Weights of a small image classifier.
Model: activation gelu, patch size [6, 6], layers 16.
Rows from block 13 of a small image classifier, named by matrix and row number. Rows with one number within an expert belong to one neuron, the router's apart. Each number is 128 + 24 x the weight over its row's rms, rounded and kept within 0 to 255. All counts start at 0. Numbers have three digits each.
Before each expert's rows are labels from the 100 images, of 14976, where the router gives the expert most weight on average: "top examples" is what is common among them; "place" is the part of the image that holds the peak. Only what is clearly more common there than usual is listed. The data: scattered letters and digits in many colours. In brackets: how many of the 100.
# router: router (model.blocks.13.mlp.router.weight, 8x192, trained with AdamW), inputs 0-191
# up: expert up (model.blocks.13.mlp.up, 8x96x192), inputs 0-191
# down: expert down (model.blocks.13.mlp.down, 8x192x96, transposed), outputs 0-191

# expert 3
top examples: the character T (78); largest: T (76); count: one (53); the character 7 (25)
place: top left (54)
router.3:152155123123129111098144131155132169144134100156126111137124142131135136149119171118113087161092116134137103102109129165123068147119109102145146111168124129110155137073117106132153106111079165124147128143112127148141135137155102121145113133110108123112151092091147091113155106162103170124139173091153164084107117124107118155143074101157149154138124137155105104132087163144171142144107160150130160099151143109089155153120111158127112115148149138113122132156109135134116144114122122081072142152096137174148137139119144148144157121116128100121166139143119177057112095117117145164
up.3:153131102099133130121169108116133128140097132172158102086133134153122091131126092104106142158144129115166119098075108078147126111126161105120122131121076089140168107141127088138110143135090138078128127103116139124114126140076098129141125105111149115192129106133158113133122113106091130106145109133110183115121077139090160100111109074133126100103157126172187118129134099142163118123115130126116170138147149142116113106133148146137068146110093100092156108140174143159144170125145102125092124134102104122150080105113104145141133121137130123118117147162160136122126130102132134147
down.3:100096142139144136126120138100142161148144150090107171149148134139180081105137166123119132111119119128145145156126152158115122103142104096120123162138153163087176107093131142130167091111148148126121119143129108148172111120121135128116124146134136073116157125123100115130125124163137108103182133141134170118100140103106156130130164135076071150147138137089167139146107101132145132132103154174152164112132128103133114136116115098098137116142148109144126129096109147073104139094112152080118086180119147152119085078119164134145144093158147130098123158144155113113133137117153156082
up.4:126115136128093158132157175089098125149125145162157147169144137088126135126137115167091131109153132113156140154099154132120101132124145116115124117104120142127101159195148132099100136113170141152145178104151123098122123078120137095112124123124107095137101144185129146145158112080134137170099117139143119113140109158098123131108118168134192112100137123106166151118190137145130116116112090126118106105099134134169125129117105172116119115149092097141103111137137109126132162132145135175128140133064122147153120173110148117138155119101152102144136141144098168097167136078148124127
down.4:110117101082136094141101141152103126116144128116128136134134143144161096151128112133073173118097160146092125129132124086142132096157141086162094119116129157134142124100137130097144098121118111069133146117149112152127131156149126149136136160136134167135119133137104117083135089122085154132129123142143148091149146110123060131071144086138152115187143145115121144153093152162135099142167129179117167128172149134158138140122098086120128131171127104170127140133131106145113131163143113120123160081175137129117103092132115126133129111141099108158160124138167094111118082136094125153
up.5:126114176085123081162154131121102104157118134094099153075091093099139148134110099123146124105160162153111167147152100133121142088110127129163179113122157144134098097132133153143138071147141129153108139168127099135120130103162118114129095156110090115135117132175110104091104115149129121139135110153120146130108146167107102137164148164134081154180147129090159082142126172134107100138101116136137079127125154148141136112129134119125165140133155136143128131114103157097093145145121116114095107135152130117140109155132152187153094108135089109093149130159111150138119126131137137177
down.5:128177090107140137099138115145135139097141145165109114161142134148155085129147138117107097172123124156112064145102125125143131137142173098126076153119126121099153119123121095131116147096150112145139113122105139098153150140116146134166136100122107109109145101066181141153159144095086142118180140119115127112125073108122119085086122105133150094092140093152099172125178135110102154105163128124172141151153086122141136119117168124123119113127102137105123118127132133135107149203092137096138157130106151140164141132146147119135166139117165132102129168096115134103131142133113125122
up.6:163135109132129110164155115122104116131129108097121094130119153142110121151127130157110094098118117138110123093123131175106079141152097126112146148095097147125166114075158126084153141104135117083119178129118119119117155152087162080122144139129117151107150095118108146146133131154126148129096146095198132126104150084167095162127138153147125159128133117129173137138100127151144146141084116121143071155160126104103122146105144125147153164173106111181169115076114137119113150104129153125104111128118133137083120137142170122123105162111109130162171140144102106104098112136110156142
down.6:081102138159122118154131132178133130113137128186104140125113101122117119125068144112131118127162112150136149116098097141126153119148115130107158127120133063096151139141145160155128119106105162137164080113136109168122115124139124162138113136118139140156107181130124105138128102150165169134147111140091140145142088164089132088110114167139146094100118096134119133107148142112129134106186169136130155100089113092118135128127122121108124104087148142123115109167149136169172143165137128174143137090149144132124149110137086089153169127153106095068094124144119114112144138124141107165
up.7:171115192132133113077096122117159135147124141104109163134097119098154155147151079120137118155130135125168131135134127148110128151112151146167113095102146132148119143153116108162174105141116155109087137100098165129122090155106103075136156136127131093147109102121098087118104153082118135164132134145130181147132101123122069120164123094162129118153148161125161134156159113117133099129065112071127145131126149134098151092130099116120114151126112138142117157088114158129152135128107128120118088141111139096159106118147094153147090146093099127151087127150148144114128155108109141129
down.7:121152104141081111117169152069140159075108130129167144146135151100116130138075113156159135125172112077136104122149107130168140161141134146084099136138132073111136080111143141108111172134144116134149138147111087117159147109090138119133133083140123133166110116118117147161117144148121130095142104103135124095104134107133138089167119130114098104129133114113083165162110133165103110119136136161139179116141140138122089155117174105135145129110122105103109146156127116145117174147110165064126114113101156148092140142107149098139142168131097127096112142134110122097147117136173140140

# expert 1
top examples: the character 6 (41); largest: 6 (38); the character 8 (37); the character B (33)
place: top left (50)
router.1:111110117154146111122113154152152106160145159169082118112149132119108150111132136149146182079175155134144171157150093137093136094100136096136135105138138130144144115142159104104105128118145104145164117089160133158110132131128166153092166131097133125095114161130103119161099122088112094162162101121107153111117134068128112132125169143111126110128101102118182148138144119115142172098124121117130100136083149131128117103169133125130138145103112084144173116098113151160158077150112149110148102106132149120151181161125113112104162130123113122134115089090152140127152146103114171129
up.3:128140117134122124160133150108130125147144134167145119161098119158089136102084093157125123151119143151120114135114131106151134170131084146176100121157105151133125162109099077124085174109134100160112145135134138103105138156112089079145157131108122122141145148124136117141093180093128166070151140113100150087125110154124155093116151135068117146127120117141143126157151102109116106102196104112137118132127122152148129124151116117107127163128088132135116129111089116133161118143114191152142124134152084176100128115138148098096145141110135166140155148155144131098098132159135155172
down.3:160126124165085128115111127109119160147152144124136119158108093067123094114145124106125125125148119147138147140111160143118146114102126149090194145154162148140134099119156129143134080140145138100120168076138132137113148137095111095125163157147154158103144156094147113093114114141159077092136083134121106112136137159133157128148155137108114149078073154045114110123148122167141126118179153144119111110110109106122104153131105158154165128131128099144130121131120121110145132151103159130170106147114146110161127123113134103147135108123104194124138140117104129119123124142089171099
up.4:089107107141143106113170155140101146113159114160121139121154109128123159084090124169128144097118144123127089094129121149138151098102150090117108148128121118184114134112171131149154132138157124159109103105165160149121113134119121155136123127135154110154097111132122156114118184102132154100169112132135142123137147135150108137118130111115146148145105126125159128140119123139148087072122135198148123131108099105108136189124080126127068088155114144125110098161124143182142137101124098109123142089110090158148122112117123061137156120155108102127091128151119147174176144133146122137
down.4:123206119132115098141119123118165088128148113089131114155155074108128103136155134144101136144104129162116152160115143109096112119081156108120144119117116113065170124110139145136145106120133103134188131149065119127152132096142137106145154108145115096091145143134141171176149115139100093148158138122118080147152127095076149129114137120155106075095136150118105099160129148106129158138140173060114131101135124101133112098142103170127158148115116130094132138135149145132150139178146145092146139118119158113166109095143145130114143127151117113140138121116119123101160110118122141144
up.5:102115097105110125152096118100148109134132108111131138145128115165131079118099114115147154121127163109181169117107124124134114127092095143110094095092100149118147081132147098114115137148167112169132139156127152089166113137065143155140135122128119123159143189158120102122099139121102110104144133126137139193165120171137110147170128143050142137102122116110158144144161128120079167174128117124132127144095148099091117129113143145132183106096143143113120128113164099127149177111140149099120125146109131131115150148157150117134156083120140117151111139126129093126153123105130111095
down.5:115140119153157122121094152136108132144088193110120150107130141124099121092152147109100141141101122129140119091137091144134114080186140111152178165145137130160106137105127136150125107094163178151106101131108142127118099115136146141128096145145110107094100093119127104110147134096158142130128168081132102070120142099088169106120139108152163102108116147145143152109100109138138126066130157143153139116168100091124118152153092104112123124136095128125121183142133111056127078139109130093139114118121116147093143112134119130159125115134158144128132121086115134117118188141142126131
up.6:123114113144149130124165142132156113150159116142148139147138161178102142089104080128120100102184135139128166165117127115101160165146182111120165121122079143105148086094108136134117161108146117159121125152122105136137160122153105158141135074116156130138084147099139126159142093144082130107146059124091141156083134156129088128104104140106146141181134115139108182140112127107168152163157146116121112143124138088102114160123154135103130127132103086130165132144148123145124089150102145107124130121089131167131160125122125134111095139138125103143110126076112121161121115126122106114
down.6:154154116104147128106145130166140126108127155119172082133126122116127133128177139170144126155102108118117110123127134148143152113141138119132122165106185162109131097151148162121098111112096147134161105143132146085124115089111153098177117136115119145128093122159180106137148191105144127135118138144153084179130108110102108094119107123135162143080078181077126102109149156099131139116147110124131135148150078136151133111134168140139131121109107143123128154115107139128123180130133144102136084158126123097138107135139108141174167131139147159093132109177121116165141158130150183125
up.7:087129145154117139157129150096103120131125126124135146134130105148148097119144137088169138108150144098145148163144130111128121086085123139095127157095130132114108092138125102140107166134171099192121080166130118102108129147109171112147157153117124137149138167100136126116069133151148133118141143125156117123165104104138127098123086152145104165101147100150151104114124107115124143123146139097171095092115137131140121128120123183152167150164151136139151136048096116108071097156093157148132077129167107123093156147133152157112119093120146096114106119139128123110155113118123137151
down.7:160156092125168099146124134146109119148149148155098139156130115109125161097127151141070159113124138132093102100151159129128146151190103101150138118152117116141082105094134123154098124130139137099121147095130147122097129115135118093139128131121131117129124077108100163121107106167105123113158156122143149109118155150120160124158125121133145103164081131133114137196095132160110110108143120147094142141113088104126118104061160124133100087128107109148122129164158114126145103123139120084105152127089121121103097089157105143154087134105098157157132120166078157132103173133152158133

# expert 5
top examples: the character E (45); largest: E (43); the character C (42); largest: C (40)
place: top left (36)
router.5:097157137145123141165159140145122117112136115135150132131118114168103147130157121123151114116106125101123134102112136122153094102118154112144115101116078167122124106124141086105138163148122105066131099109095171158121115144122152145133107163135142148122168136113123170152091145152168143131080146089149126122162110120145143145107132104106125145125110088166143122091132087125120128120075064104157099207165126153138132121113121124105071138143109124140111158112103159116183129107157135179141149117096134114143109153149131084159116116118125133110088100143125124144125115096160142164
up.3:116185112155138150096147126181118141135131136144118081145078132173116123133125140123106139116128148145160155166121112125156159098139141129147085119108130135158129135178143139153120132114142102087106077115110120151069131113135179094159138085141152172129106193136087129142104115112129150133139091151154115135117096136086109087124145115135113113121091097134129121187140156121125120112128133113112110099093159121108090127156130151126138153156129139143156092134121100146103123143107112139096076161102107117112102165159139099157135158150119142127126113156103147158139073134131158141
down.3:172065177166122141154147120070142097138101122106123126157129116118104113144120124124122095141120080133094124102144087136109131181142112143090133129158119129099143133139106132162128099155121170166146175162137129112144108123151094161108085176115128098110128091109156147079142099129137137157117142090138136136123130123114109146109133142130153178114191112146117175092106120135152148161123140159135152157136130147119129099081141085106093122121146121132092152129100123115136155117161127116128138172123153118125142085126091129152139162117118110077119125112153084109105137121106121123
up.4:121144127118117094118142111132094119135124143142123141144159119143121134175140113153175100152135139149146121143161147136114107125124155172162132146107104081122099114136133100119118119115166141130116085082085147131117150090182126103155124164142143128134161144147107171131085078125138148140078105142182137115153140127114168162117146140148157147126127143118159157113156103145155121143069106121132091135099126163125125129157136152176113112142154190139136153134124130128094124150074082141089097081139119105139153178147170151108120159139103118126137139141110109175146122126130158128
down.4:146133153161111172142115119081181162141145112131121135112131139120122077091146101161095117118125087114078128140124105147116129166081110128070146133147106153119144129112108131124122129142088166119158129135149119150121129103124117129115132135120137163150173106158104192111147131149103135152164146143106168162130139114117142172119106112120141128081145079158092123136135119105120119094143158139117138137127081121098183129162133108161138155111117100148142144115125138166116091125108179154133172165136119155146134127134123085170128128098141153099097120147162119115134114153145093176
up.5:111130147135131094140101132102173127127108140061172129095148107143117097152128160142116121110099125120079134094149094101168133089105114194100119154108123130095174153130134185116103129139190118161143152148155124141130162156125117120129108140139076155142101101140152116110160183110112107123125154112118153137119103157182128131126135135139099167156139133119147104136136149104118150153141075118121128133162143143156091153129141103158092098120142115117169130078137154114145144165171108146126096132145148103109149094092114137109105103106131117129116146115138129145124091135148141148
down.5:115186132093145146122108150177165139102099139093147098135087108105100135125138129101122124140129137161114135163110135107159147066108128137121098107129135144095180135104130105109166115152109145137171112110152173119110116114165067171104117125121133166153158122111108109120101153108126155140103134143167139152154118125139136102144161141121128086106115126100107135148170156110092124116094105160167136128141155127088104164096122166117090123097150142166083124105140170089142120094128119131151128098115134143128141133131108109095097107122095154103100100138143107099106121139168095143
up.6:087130113142144145105118118143134110128110106102149112147153095113140122085141121136092109122147115112142194156151116108184135152184163123146146140128138122129110119105157103123158122152139110138140110124168119092118112133129137171081129145132133146123119152136129147081129107127142118073118098093126164151128157146134108113141127131193097105168126065155142132130120106129106091125153134108127113146096105154092136088146128104105145102172129157150118133133121122131159116126156112135107127138168123144124118119138051133133112106155084115167102152178145155079099084135144139169
down.6:076114145157127083151139149099138139091101131117142156119115135146104110140159157135165146135115093150156150145177111136070129129119141154122162115149095096102153105082162110094120109140121133115196148104138072141088115115135099164083144164161146131115150142147133166104137121128100099166131080143143128106156112125141124127113146097152145125085113072116152129104134113088123097133154117106140150127156120115119163139104136103142114136150145125091141134144123129165143174068107132131131171098171139118136116145086131120125126151143116129150076157143122122129160139115105130107
up.7:145102150112104099131142133149130128109112165092142107133160148051138141130161156127146145127132131135136127181107103140111116140068106107113114161140090113137126137122166128124137102108129090167123137141106082098123130096159157092121142146160108123141114134153123144150117153102123100131087153131094173101120154131152124185126070100127129102114149119105123116125103168109154111146114127131121084142100110128128150113143131197116099113150130170170127118074168124118125129141095124108119108152112128134173131113115174115133121169168091144135114114142112098163139080127130128176
down.7:092104155142178107149082084075119135116115120128079137101104098123137114090139113116066127122103120134090096157187128114141088145123123122157082118185111131177114136136128157125149173140105151096146120149128113123133145108129112131132102085130107118135132152107131143133123109135069163112141099162164135101146117134176168130109137167143152099152168125159132127117160097119094133108098102124113150140141109144154154127136134139130140159100153114130132122154135090137119110132125080145169154113131145152140128112102101146143098115103168099126115158157142107110137087101083136112